Rows from block 4 of a small image classifier, named by matrix and row number. Rows with one number belong to one neuron. Each number is 128 + 32 x the weight over its row's rms, rounded and kept within 0 to 255. All counts start at 0. Numbers have three digits each.
After each neuron's rows are labels from the 100 images, of 14976, where the neuron reaches its highest value: "responds to" is what is common among them. Only what is clearly more common there than usual is listed. The data: flat shapes of many kinds, plain or patterned, on busy backdrops. In brackets: how many of the 100.
# fc1: MLP up (model.blocks.4.mlp.fc1.weight, 768x256), inputs 0-255
# fc2: MLP down (model.blocks.4.mlp.fc2.weight, 256x768, transposed), outputs 0-255

fc1.760:044144171125142175103204082088174092117118130131115096109133100155087146135145081092108124139125106088144141109089131201145156080096146128113106104149160126163176147078162127157125124152147109087072121119159145078106159137078100162155141150134077159054146086124160146136119064148159165151096111159078150126110104153061127120107197179144109145104109090089110141079132136150017175114174072044154068135137159147070121127113130132147112145105116137140095141120184120081118090142072140186119145104191072145138103110149194120123106143103095145133117104141132110106193105103132084088130106089163174167108135118161172185102114177146167143173149138131117132166167107172120185136117135106110091103132134093142169142081086091141134153088138141151131081074162140177124166137125121
fc2.760:096061128170100140150171185157164113090124113137072178097161146159140172132106188130091085121113126122160142164127105107104143162146140150051183140162136139116124132134142129160095129117180139132173115098051109155068104109154129107169082159233074147144099136107182198138122125150130124064099116150132152082135115099119159147115093128073121131068106105172105126134160184184145145092128113102130161130106104180140164141114130149081100147093098164118184118074118039158136166143132148181109121186072090140121125108103159103122167167145166128085122171127088047089124148146165129175138216079137118087122117150099142126137125157126147081084162127113109135155131163107129097111190132165130148152156101150136094152105162111156160109114126108082165143141089113164055134049143117
responds to: star (33)

fc1.686:127120139167093135152140101102110115160175125152109140109199149163122143085074112130130182155113121155220173122139085211117067149147123098143154119061085143121126192102095141089137116127116082187119161166130152138132121121117127113108167135128113141128095129143123113091132123162116111112127130108116109162113149112088069099182095098119131114133201188137155128112146176104135108087111120076134132148164086143105136159114123120131125158088104153129112153144138118178152078132158112121150103212111145110138196083121094066098160106163137111070089186159161164080158113131160112088157170135173158166104099170128162126202132124133138095207025134103084120190117145136189119110091108121099109151091140051104126179099158160101199205130062116109104126143111136115139122099169170
fc2.686:107152173139164160155105170094097133168163124117087197156139121116146250109147116108176146111095085102128059142095118158159094095169135155158126094112122118157135140116142124116128094124168165154155107114145116167108169132087088111134172150137131122124132134142123122171194079144147135207153104212139169166068129133127138117128129109150131152129138144071067081145217095176093075081157127157176148117092097105122123131133116129138087092121118110121115123111096089104043107146131029121147151154128140137091122102147135149114136164140102167141158105078076140129123149196161147156174139115092105123133141136139162135137127020092187119131143118104152153096184110160109100162096145146162123174126127120115129172150191068166146118054126108159118131108135075172113151191181125
responds to: pentagon (32)

fc1.609:119140177124127140184149126118112095174152071110128046067061073147144152132122096066081132090108136134092138093152114101062091078096093131111104108115084106137163121142128116141078086131117122175166114199178151097182167131155128063128126120157146112140072100187140133113103093127180122177111148106144134189123170168174149181164223132067114147118139180115102211138109117113112132100165129062156107101110134102142161138138152136049115118145107107151142154195116092106056117118110118127118160118081208111120127120089166138145189142135111150122139169131100146109064158184093120187127115129170108161140112110148115148150109103130188082152138122180102171115122120143082133140138149064116134124137164040108101106135142117133097150145157158154133152105109122140133131096076176
fc2.609:150112139109167137102097170137087128144120134135136115156163108068130104163169051086073094191149100093134110162099126126123101168105078104137143136075121164150058169090103100108083093143113105165154133090113104137108113106113144149075125124114128073145168095093123140144149143124181124120131112150088141145068188143177200150150103167079108134107078159110147166141148088180099116135097170104167074154168172140146120121100160135156141154099152213124054090149090166080121136120120134086129124113136100111175131107154133116169136175074096090088130143147154104119170153121138158120094132121117136062112175094072053149143105091124144137128166121183130182205174081080108186188129083149144140074100165126151193152202150128074143131170184154103078116137133118149110124140129124
responds to: count: five (54); ring (34); circle (32); frame (31)

fc1.269:109065072115133102128186125130092074107135073139096130118096100188092160129142155161124069132187171144138114114170099113091143123043079130162054137156108091079133122119173099169033140135084133160157104137195082131152138134108119135066167154126147105147134054117144081096137101090141095136098169116132113142144151194120128160206135137098122149093117158139139166134163120138123111153110098123128071139127115071137162130111094095128152148101090146141156120156168092095088096126180047163116159089192181106140113108136157087139147097137160105056085104133168136154114123129096134123110097123146109107144085130133169209137100146158113090153084145140178130147145191119157113179081112099094078153133148135163136173097123098123071138139148149111109139077160074164072135131104198
fc2.269:160101111091148099113137167132121131227114115134108133112143080180137211162112115161139084147180116106141087150115135146086079088139110073128135143141172112096091184090125107164144130120084151176170153121144146082143123093082121105135148063096085110128100121118184153117151158123128105139144079143167113175119107196127121147162113181098099089131075148137196093144129071156072151165177088102115118087093172105147175130133165133118082155119133105142188112138115077120094174082110155089086194124122109051163081150127084105106122162109113136118142093172085092153137122113129161112108146130195156128116133138125174108133031138122154112205158177149070158128123107094135109188122125154176127074121122092131166096120117166121098164162119159132133156177119067127142120161209104
responds to: pentagon (39); largest shape: pentagon (37); square (35); largest shape: square (32)

fc1.196:141108145129106121132157131117107090148170075130151168079098152074157127113102093151136077109212111118087143147130137101174148101109120182132116156157159112101098061171085097159126187156133125128123109065139172150079138067135058145099158075126097099173115076154088104143126041106127139157099090083111104116099102215134153132141140121133131125116136100108128116179123139145125137120120104115191180098115127127141074129141132099123095182089163138164107153071132156122087168123123172158161120162105145070169126127150108154121170124165129174098076099140148154212122117132110158148086076134153232151093165081173153143087103166169126107128163129157131140087154130129134136140111118106067103078102124110099108172121093106098192088195130128105077113116098072118134070189168172
fc2.196:078074142116181106083090137101140089117142157185113146175132128126102166110154132161161146130154153105154149124179162180142142191129109113146093163087137128075160182136141174149144068137213121218180135096118138137153082124091186197110142152134136173130086093182139185136098178167129125111126162075141175151184133139117159140165112120142168081154143096119152193144140123091138096091125102110127162125134095171118148156075144143177122132106087117097102105121120106147105136153094143186122122132187126091126109138158125110108084111148133109095160130128132122104125112146151159176119056106180143123138078167107119159144158168161120159123090127050088142166150097063173118141128113072051157129146110136046165192040131132163182119075147160130131104096129163118149152089116145
responds to: pentagon (39); largest shape: pentagon (25)

fc1.41:153110178107153158166207133120103076175095133099086088058121101119167148148166132098065117126143096077115144109138119104126120110087094155135107071146093127146156151131148128108105079145144116168131098167122151064137102139168123096123117095100120141117105081134168093084105098114144102122127133114164119173133146143169199158161179144090130130099130133107040220149100144114124160083157126078175132108118114151109172094164089118097125129157109116166127145252141141076055114100114131144108184145139192124121087142137177128151150121086119167088130148131153123156036145122144111148116088158116189133118095100092154122124092118113173122139142178156128149151155116119045145137144153069109105147094126087089103166131086071103115135153162167098102149101126133184121121042093188
fc2.41:112127135117147100156145177109139102112128188189143123164163139035102074122174037135115146148150123123106105148080128139125129154085120127088150166129172173096078142077094121152116136136125118112069133102152133136055111120090129157130123117094138131105191184087109112166144127134202183100139105086102145074075212110121173119105088178125104103088095131105172114133120112172128157137089132172123073147151144160158133091072140151182106155156104209126063148139135112077121141115104157102130122114133133124164096141194149115139140161069077131119123127116140114150128153115149184087130188084116149095106158137134128151090127140125105147117160103133154176196116084093103206199102098184157105093130147109115204120121126101157123087121092154124076104124196093091144143110186098
responds to: count: two (47)

fc1.467:115112108145125181120214136105096120114129096105115175136072102158121136139137163125131095126134132114120080162141047158137177148095058114142095113134161101131116108066162067137071134157131128136134153134177110131123122109130153159120135158178114110123131083071153151087109144118132140069125175141095116114186148165094133084137139132128157124122096128113086102135136142110075161175080094121175092154089154154061122136044100109146149169117105138153174142106183084091155092109153111183150131102158111173120139107163106091080130107107176098104072103087138138128104126136117141087123095101172129135081125138128187187094138147152124103140082174118073066151121215097108126158145154108075050135136121128131183134086075078153108115092085098134097083055101082177071183137165190
fc2.467:137090169081146104128098141192127152132086156101071057108131129095114153151172165102155084158138088171164123112178160064126097121173170145109128096155101062089156131186115140144133073044138098124144057137105111106130091129137097079022129123140134098208100119127118135086131124159118098114103170102162097084112126088195126187182152110140152154124147144148142147201143136128133117135173124097070158166183089131146171139144116135135145095096138130099074110130121114125108091143197133127104162176147115076139092080080167107173172099148164135072121134125143123142167141118094186131135147170117143109141078187108111137137139132132123117077152145155155110125168149143149097092148086112111224156125133170125077152116164153120166130104164170124128062186119125096145083079112110
responds to: count: one (77); ellipse (32); largest shape: ellipse (29)

fc1.382:063143191133077173132148152118085160097113119126123106134105117102181141121169104098087151165078060119105142107091151120135104102148084170193161114110108154128088149123123116117132104145216098118103165149053160122101145108195102059167145087151109185142090205134098175107136097099177117117142106111128086172136160064116191166104093165120128124090138095179096148099129123085173114113134165141121142123121159163152140087078116180109129044130113124116132146115153147123147090110101176124153144160063183104083082113114155148113121140052129146136094188059140173125091127090155115090161124192097160059173161092136130092129117089150134168073102125121133183134146099098117139144106185108118165145145123123063134122166166150123094079131110098152102126130147141176107187110110130
fc2.382:113107131126199142169131234118173141125137132108109185138114117123117056125094094135083110119119176127118137105135108102095097138134110114091114129217189108129191138143126151081125142083125102083121104097126131073146088155120172168149108137159152156110173124161123146156107126139113121113163114124166075111189099083093087143133128139119110131156078127091158109146111148037082122124110124119118158091127143153095096123139081103181046147121101146090228141151114113219085135087130123190168026159157118106096190149153127140107140135114157094120104072161121134114128183139135167151169080116145140141115107204140172084115177170081128098093131125095118132131107147169142122146165098161160072111151135118117110127127134066143102126112104118194207130160170133133152161138122094
responds to: count: five (71); circle (46); largest shape: circle (38); hexagon (37)

fc1.683:116128141130080138142156143079189084071153129215095143090084121154167132156073129153075143070150122159143159151081088108068124097150092045083124111137126134123130059149101118133133106179152110156152226103139091190191136075156140096134116105133144130115085090147136145151120163139168170061134143140125179114104143056116100154182128140070138100132115194174176141101150128163122157116056150147186163181184134140092152154157122113084099099169075133126130102138143157188098155168138122119166163111080090178111140085096116116118117137146131078083095175085081089105122146110148163115148127106169087107140102184136127120207129139143108127169133124100078098132091144139095094122145147134118155154140109119114099110119163129128101142140061067141163160167082129148145110097147125
fc2.683:135166102171139089156147136119127153143121050069124133089160134078147205142164150088163134137084161149118124171174158087168097133152121117168121111085089142155134121116086161016068079136163120118099071171096141126145177099068144113113195141163147137089114182089116125097218142170085118157112082135101143170138103127140136050114192082123184145104157173115077098140092098151090079135147128128171144148066094063104122087134077116120111119130121102095089123125140103128082128133110132109128178119143146131143143127136134134120098153140115164133152107095147116118118109112161144193089187140098128107142126115136137134096180043145125111177149132102163132147046094130098082097109081135132087181132145117150098128146120110153116080084199143122150168128182079168096166145153116
responds to: count: two (49); heart (31); largest shape: heart (27)

fc1.474:163026186028171153124151130140122112142101151088083182130133120117061141145179113101073158184194080071137123151122108068115118141139139171103156098113140094162130155070117098136118153080172128048144113087162151116132057128136142148122139100112061147098088117099166139126174180105135096074136121120139101075143127069131155165140073169123148100142121124140142116176132096138061189147109164086103160113186124156083096123124110140151114116085110089100153112061164127107131170098107180120123134140130118145127142142121105121150135128089153125076110089123145133156152172093132121054183122110081108117091151114161138132120116114107164142089186176092129148119192112143113166153155111148095039120147116130125142198112095100160105143166107133093141108156053103092120165149153135
fc2.474:129072119103149123119126190113120119109132149147123129164116149041108000090104139118134137091118179112165146088142166119093075144121109110164064146135156138159163095137078163118123139122123142104150117093129100122110111134121162192146147146149170103119187119147141063121127137109124129161182143141105129122127116151062107111146113139102148152136118160113115103139183145095123126103137133119171135108125084152116124138188089118154141109126131168081103104105148132126153087118119093108167014068152109151129160116149140153129119107124114088173140186124220114131143115105142126105173176109152100141072113153131099101115237149160091097095137126129170148129131129150107142133093133141203174096159126139140126158086142116145142147062094123111107136077168156136121098173134096
responds to: count: one (74); cross (33); largest shape: cross (31); largest shape: star (28)

fc1.70:169029114102124132119122059192072144156097092119072144121120147137118159163160146155157089158144133141182106159112100105097145122113101125146107154079096138151104127141142130128148068140099083110152074138085060174118145106147155181053167100169126102134152114067149110118135073079110110106113144140126139124098168161180130180158059171101111147130095108160143187129162104121132092152079162145150097172140107099135148156077130133174143148113101118097119058119102183091169125100127125110094161124153115125102056108130128067144076110111129113098074116126204157166160110113142128098102083140113166034152121157092142146137105110106116129151096124169108116168132132076184130137130114119039149153101094175166131166120119156116191158124169142041123075121170136188117120130150098
fc2.70:124107116138135084115121174150190097162126135138127092055120066175143188133076093105142098153142114134165103088142148183105068157132088099045158175105120121069107122133177103133142117129127118175166113152143149111159130093114083107132132088149108134159080065109165149119094082098152157206081130134158088115118113167162156162146150130063094112053138144108116163122145085075158135149139101108095128081159147100153127162156159145030098106133159145160181172125122115147074159125102126093173128155090137085118149111103123117124119158102117182150150152201083115074128124172099148156092092078209110112121171124112149128170070122156185104170132162192076152136181119156108126151141133106128169108141149096127133111123121174116130181186148145149186148149063098130130083126096153
responds to: pentagon (51); count: five (50); largest shape: pentagon (36); hexagon (34)

fc1.443:166081122134146105093111040120074129127125175162151134151139130185150161114132041137134100137172158124119143147103120148135172103095085143117132175075107205148122139119137130150137092181064137098095077141134153179154136102124170161146179114141152126133133088116140121133123100103190143128095156117091136161106206111171169171123118159120112139106126137158125177108165100145094117154088195159149065133151153071176101120045173174130128128135144083137102120102087162060162125091117122110136182131101136148096038165119122082125076145101074096137114141093158213110147153111099136150131127068102133056162163077117114185106096081118110130122150088148130127157140105116135183169122127147023144116110143121136134176115143128122143110126125156051106101108121108214127113123122137
fc2.443:118149137122133125152133177108184146150127104114070118101102101156125217102076121123126134134097144127150138090152122108148091144146103135083086117150118113123162126170199136054116162127177098155106106125156116052142135142122117104134105148135099153156140093108110141094146088094144156170140116113166037117180121120132128101137145102110147138139132124133128148144135126000141159148194092092123167105136102142134089128175095089074088102151131154123214127157157173171082133082122108103208182130138162064054199093153170100136124159094163152143103129145118156102089106177140169174136069095141132132122095149158173089127042119160143081135111140112121129170140153164064133139166133100138155151139147119135101160139073162124115132135142130141193152124127185164123098132078156
responds to: count: five (82); blue shape (45); square (39); pentagon (32)